A small image embedding model, trained from scratch.
Data: 97500 training examples, 45.7 epochs.
Rows from block 6 of a small image embedding model, named by matrix and row number. Rows with one number belong to one neuron. Each number is 128 + 32 x the weight over its row's rms, rounded and kept within 0 to 255. All counts start at 0. Numbers have three digits each.
After each neuron's rows are labels from the 100 images, of 14848, where the neuron reaches its highest value: "responds to" is what is common among them. Only what is clearly more common there than usual is listed. The data: flat shapes of many kinds, plain or patterned, on busy backdrops.
# fc1: MLP up (model.blocks.6.mlp.fc1.weight, 576x192), inputs 128-191
# fc2: MLP down (model.blocks.6.mlp.fc2.weight, 192x576, transposed), outputs 128-191

fc1.513:136111159119102076125174139113205148123107143118122140151139134084121126105110195087073201148143185156169110141111111137092147131084105126151158148144097165092169080148095093138162109117099104
fc2.513:159149151101108138088154159141126096123121115142205106149163149148104121159077090070134118136167152074110138105135104150186117117113137152149106126122104085089051092094152150119107101113125021
responds to: count: five

fc1.133:102147148115103080154123164090196121107141150097111138141163140052136142187123129076134179139150201128130127130111047167133107114095107115180109163151129139115157096126032104151140171097073124
fc2.133:104146151197060143151147104144107150141120091120120171106133111079113147157093120113135114120144142171192103044145101141116170165177182129148177094184116122069170123143085058140104086097121143
responds to: count: three

fc1.138:090148158130134066105130138149208138087099157145150130148140162112105149160098153068167190137144182175167133090131106122130148101073128144191138159113097200127124093130091123148171149112084141
fc2.138:128125139173101185130116109157122126110104116154141143094166157095150121124074188114108110060133118110054142132124123113097188123155138183168120168123165090032118114094104131133089106124126130
responds to: count: one

fc1.218:129157152107080089146130098046152124086101105132105176144094115118157147139095122135104123148137112134134134113132162070055120102119152160136134103093106146140137132160091139174136166085114158
fc2.218:131159157149138184125160107071093168068148153107103086111098117147132150119198085168124104103112096106086128130110144119146090128180086139075053176077108096239140135122163124123121203145173133
responds to: rhombus

fc1.10:098165168129126052124156145124227141117043143170140129143128150097131144159117123040134160157144181165167114100122114130098143121074100147153145156118105168107111106152074122152195205113093130
fc2.10:130118129132078135129120113107143096121162162085168167105130133123119109185144173126127100141123108158090115151138108078080204137110173179151125122104136171125122137095102122165121121144103111
responds to: count: one

fc1.27:123100173111095093151179112122198144095106174134101135155119149079157132128184148060108184136130180122154099145113034162140091086107067119143085190121110132126160101115042098142154228097121129
fc2.27:131148161137016115173160057114126125121138141114151172114131119122121114121113062163140087130140146145151113086073087170134159164146122092128138142134108116150143133093143130094145122120101135
responds to: count: three

fc1.564:132146161096119076114148123133206146090077179141098146152129157096129127142144168037129188146134182155144126128101108147126114102063091150176115187095095156139124109146053091159187209123111141
fc2.564:107075119158128126123110085115111137152142138146159193150107152159118076154168179130130105157112124149144127171148113103132190153152113164088194120109142148088123145148153143118131093118148176
responds to: count: five

fc1.40:111101155108095075157168143135187140106124151136088147158140155089148134147185133059140138132120169125138082132110034150145077106100103117155106229146101146138169125129064118180168216089096147
fc2.40:130162157155091141187129131095103127107133115107110139128152078086121167145133075139178121159135120121163102076085073167137099157169128050135137153189112106137175124079091091129084124146136178
responds to: count: three; bar

fc1.258:132136163084097086160174140148190114122120160076124135139144150055164156166148180128117192156147221128143130130133052177120131084079099112163153145116108147147160092123016072130171163092110144
fc2.258:105143158161074118156127144137128136114131116174154181146141074115085120139067075089154127152131137127205104061122089096150160145138192095148181153198103124041128136164090114172139092098087173
responds to: count: three

fc1.33:125111154086094133161162138107161148149143154096074146148133160010180156081180149124130144154123164113134083175134046193149109108090104108130099145175089132139164139137062079135176153093086115
fc2.33:096169153149102153122130124143078154155144136087117167087122085106103136104069055167152105117095138103152091097142094118123139166164139097102155106163107096145166153171096156116182077087125125
responds to: frame

fc1.363:121168171100122067109182114140222141095052161142140162144102153124142145136111137062137178138126183152143105124112117120118124096063130154161109136073074154113104108169071119140192187106111153
fc2.363:137103076093126137179125106095139126136146113112084177110101150140166132148191174125180126117083122107078111185138102060078116117123124134113127121112137137160170137139160110147156188108142231
responds to: count: one

fc1.376:148101160117085096145167124126192142071082177140094138166117181076139137155180173053083200150155167118130110155108070144128096080101067116166121186118099137098185104116044102181162215127127140
fc2.376:119111149145022098181161070097133145142139127140154147129112126127130120106134102105094123136148137138169131117081103123116145134137162088120168140119111101121153114077084124107165096151128136
responds to: count: two

fc1.299:146077139102081105161139123122163121135090124161085125175175144081149143081179153105147178147144182112149132136123034180173115093125107086184164222157132120089193102100090082127119147103102149
fc2.299:092110148209110167127144163134113169176127154069102129109117158088096129184151140118090167116092142173143092094134083161120137173176135124111144125155105095097161142127108056147133133120126096
responds to: count: three

fc1.204:135084135084087118175128132075163107170137115161075122174149133038137165103163096053102133186145143114161105132126052140150070121100157119171093150211125138073160124114088104177112178104091123
fc2.204:121179133160044173100119098153105162138142154057158139080143149104131121133127107134146117085108146161086112085109091172148128153150140138097102150153074120153123122120105115124153130123130102
responds to: count: three

fc1.311:115105138143116092102148124152200145151064139117130142114091135116142134134122184101063197140160165162167138120125132113084161116089112145155199106097103157059133073147092127124160110107110115
fc2.311:157198109122136143128148100068129115086139137131104116144153127151135140140111078146176086119148142133083162118090144169172110086106124139155067165092148123177124136098178127121120146148138122
responds to: count: two; count: one

fc1.6:127091156114105089129149125133177150145134145107129138141107146096128120121141202105083190159140201170170122146121114123086145129070105110162166144133100152066176078148090091139190102087101114
fc2.6:192159115114141103107146130131125121140118123188156120128186114138130115123040082123137129140168165078120125108121118146180129120132156124176108122120127085102055126102162136120109115119117042
responds to: count: five

fc1.575:111143158133084096134158107093173155132066147144102136140118119093123111113122183116061182148140160154164128134119139116075158111076106165146168097102100149085128096141085141162185143107137145
fc2.575:125167118105130126113138063085118115092105138134089129125104097139097144157108090096133128159136083133090136115101146133183102115142070139127055189111146131232106166104153123168155172125105088
responds to: count: two; count: one

fc1.362:120089160120100082115135142152200155149097158120122150130116129094131112107152201113063206164152194158153130140139105132101159129080103114163169134126103172054184081148096089131186134112097109
fc2.362:178179106092115146107145144166125124134091117160180096119158126171104156152056072109150125135164143110109147081104125157178121128142140139171110152093120107088019130111157128140113107148157048
responds to: count: five

fc1.165:127149173118155094098141144168190151119070173134149145136105159112120133158101142034159196128143184167155114099104100136112124118086097166169138163095110165107122106147061123158188156112104131
fc2.165:127094118195128133146122097203144113129115127117132173107168176129162135117132219135164107080108112138078141132114099094125136118124131162138111151106139133087113152140099138140092155114135225
responds to: count: five

fc1.12:140073133107097086142148123152163119108114136166099122180158152106128135107185134077146150145141170106143113137119037165176093116116110098177139236157131130097168127106101098157127167102105164
fc2.12:105128131175093170173133129095108161141151161085098118104123135109112148183155107113124134138108109143136104096124065174143107147181109112106116137164106093128177156111105082156097152159134143
responds to: count: three

fc1.536:138106153079081141168159091095126110114163117143074140187156140126114125149164138053140159162152113097115101126080039128150036129123100111181101166171089127117117145097122119179124167142117139
fc2.536:130141127111085132138144126118138149113129190097112114120076169102143123139208139107088135156101153136104119144066127191120093096138092145100087184103136117174157153108089088129136185172141145
responds to: count: three

fc1.143:113162151124138059098151152125202144092117147145152129149145166122105145161082130018143193156159194165172131082108093123150127112062131154158115181126092164095103094144070098143167149100087128
fc2.143:116117115189139155130115082221155142078109126114183156102141197095121094158129175111139087045142123131102157111137128094139169172122141135155149175146127126043155130086100129078102124137106148
responds to: count: five

fc1.173:161096131092071127171137129106168106118142121158066124178137151068127178095196111062112154172156163121135115128106051194162080110095105105161118190175112140086158111092099089175100156147121143
fc2.173:108143157174036145149154084082106168154114160107136134101093129102123111145114088114086113116106135154122101104109091180139150139167140120099121154132087101108126141088091128143131135152134108
responds to: count: three

fc1.497:108105163112075143122157062103100169158140094165089228175077103148113191074122131126099114153118100115169090120138104090130103160140162115124159124147036125091146164171177129160144062099143163
fc2.497:157110082096112109158033171182167073113093165157120100116183162085127117137147151100154129145135133130116150157141092147149118086114125130139093205186184160095139142097065131173036185135065103
responds to: count: one

fc1.29:138103162101096097159159113143190136135076179118087148133118198082147124135199193064131201154129180159126123175111097161117116059088073139151116193098103165111138113145057077140161181112095140
fc2.29:136088114121161147128140061156092152152187104134199221160116134217080086123152106152182143126141132125161134105127116126143123184115118074097202130118119101107099152143166168105168072117127201
responds to: count: five

fc1.371:146168175158083090120169093122189139166040129127122139133122109118146134131110152147104171161163180149172149102124122104081166107087133141154190092065116164125111070124074110126172139106122161
fc2.371:133132126125074140148154048107115126085126110171136129138089120167131138137127109085153100149151113135115145126109147113173115099129143137135082163107140118172098125110126164163120172149133223
responds to: count: two

fc1.416:141081145102084112180157125113166121102141154154079131167125144067131147108197120047092160146137181114128111146107041168188096110111092100157098198171138144099176135103066095170117214102101134
fc2.416:126143156179000144173158109093113143134145126083139168085111135104114161143154079124112097104133129132107086117106095180145140143180113108108147124129098086133145130094093123110147087128157155
responds to: count: three

fc1.503:133105153119101087158169104167165142106087179109070143146110174068146113137179182067117179165135195122153103148120063167128126088088053104158134181125089132124168115134045091124174196108108129
fc2.503:136111143058088155143137111149092125132167085151192179138145080153091122113147104139138120224139157097168124175128116081110134138076142097144160120140136137102116146124150184122172078113163110
responds to: count: two

fc1.102:150099170094085085154170112109211146128094176132123127168116173085146134183192173063094204160142177133146111150123094151122111085075098145162125159108103163102122097132046114171160188095112135
fc2.102:127140134146039090149177039138123142153121101160149152133102132166114117102067120157126133117115114157201100114121118100125179151111172114091163147144103126112113172126095148116151105082120129
responds to: count: two

fc1.1:123172172143119082109181124159194138138030169153129161136123162117147143173142142049130180157148175157160119111117113126112127097082115146148125140073084142132091100134065124118175204101138149
fc2.1:110089121108164121164105063054107140085152120102099202119082123152116122109171132138174089199098123140097131123123116086104116151114143145084123143056144147184168176137147133162123169147130237
responds to: count: one

fc1.377:132134161131127101106174098157148162055093162121144163124098156173072110150112147053155190145116164154145122079115105121137110094121048136107129180055078120138141125144077094149172196119160184
fc2.377:121057168100102092166132143156150104176165107181115131175191146129123124118177134116205088150144140133184104153113080111109137162102147103135147152185151195083137157124097172148135114124076190
responds to: count: two

fc1.158:116116166118114092129161152141186147153081142108125149151126135092125124128137188103074195146132206149164128133106107146063148120080089122147161120134091151069154073146059122137181141075120112
fc2.158:161193112086124135129154102119106105109139125163143110117176140174101141114051074135143108153120144112096152090086135155191088121144128124156061139115105107167078150127180172124133127154122105
responds to: count: five

fc1.256:120101154115114085136161124126181150136161160100091129151114156061130141116173198104059209128142162115153097165125094130108127096080083121147146156155101159091201104160081078171197131090111101
fc2.256:182183124110142157126113165162089099173110091141169123135147098127156168106083102153139141131165148081126128126123112139147133122134159108174172046155137076087069123142155157102107063101153086
responds to: count: five

fc1.385:112123174104093076141180122136201141093122167104121138149130164104142136179155132049151164145136196126137106117106040168152087092096086111152110213132119149140158102115051119155174207087109149
fc2.385:162149149141057149176143074140134136112113100124135128138126069113154160143118078125171118183154142102162099062065088169136145147129146060172163134175128125115132093074117121118101130158147179
responds to: count: three; bar

fc1.442:130139158090104075135179157078210118105166161122112118154129166077109094183146151107098176154146162134158114153117081131128122083055082123150110155128104165134133103135086100199171174106082101
fc2.442:118104143175102139117150152176147126178106098134165146129162193125185112130140164150142083086135120097142128104137076109154191159140178109159192090163124099023127103125129142090142057133134072
responds to: count: five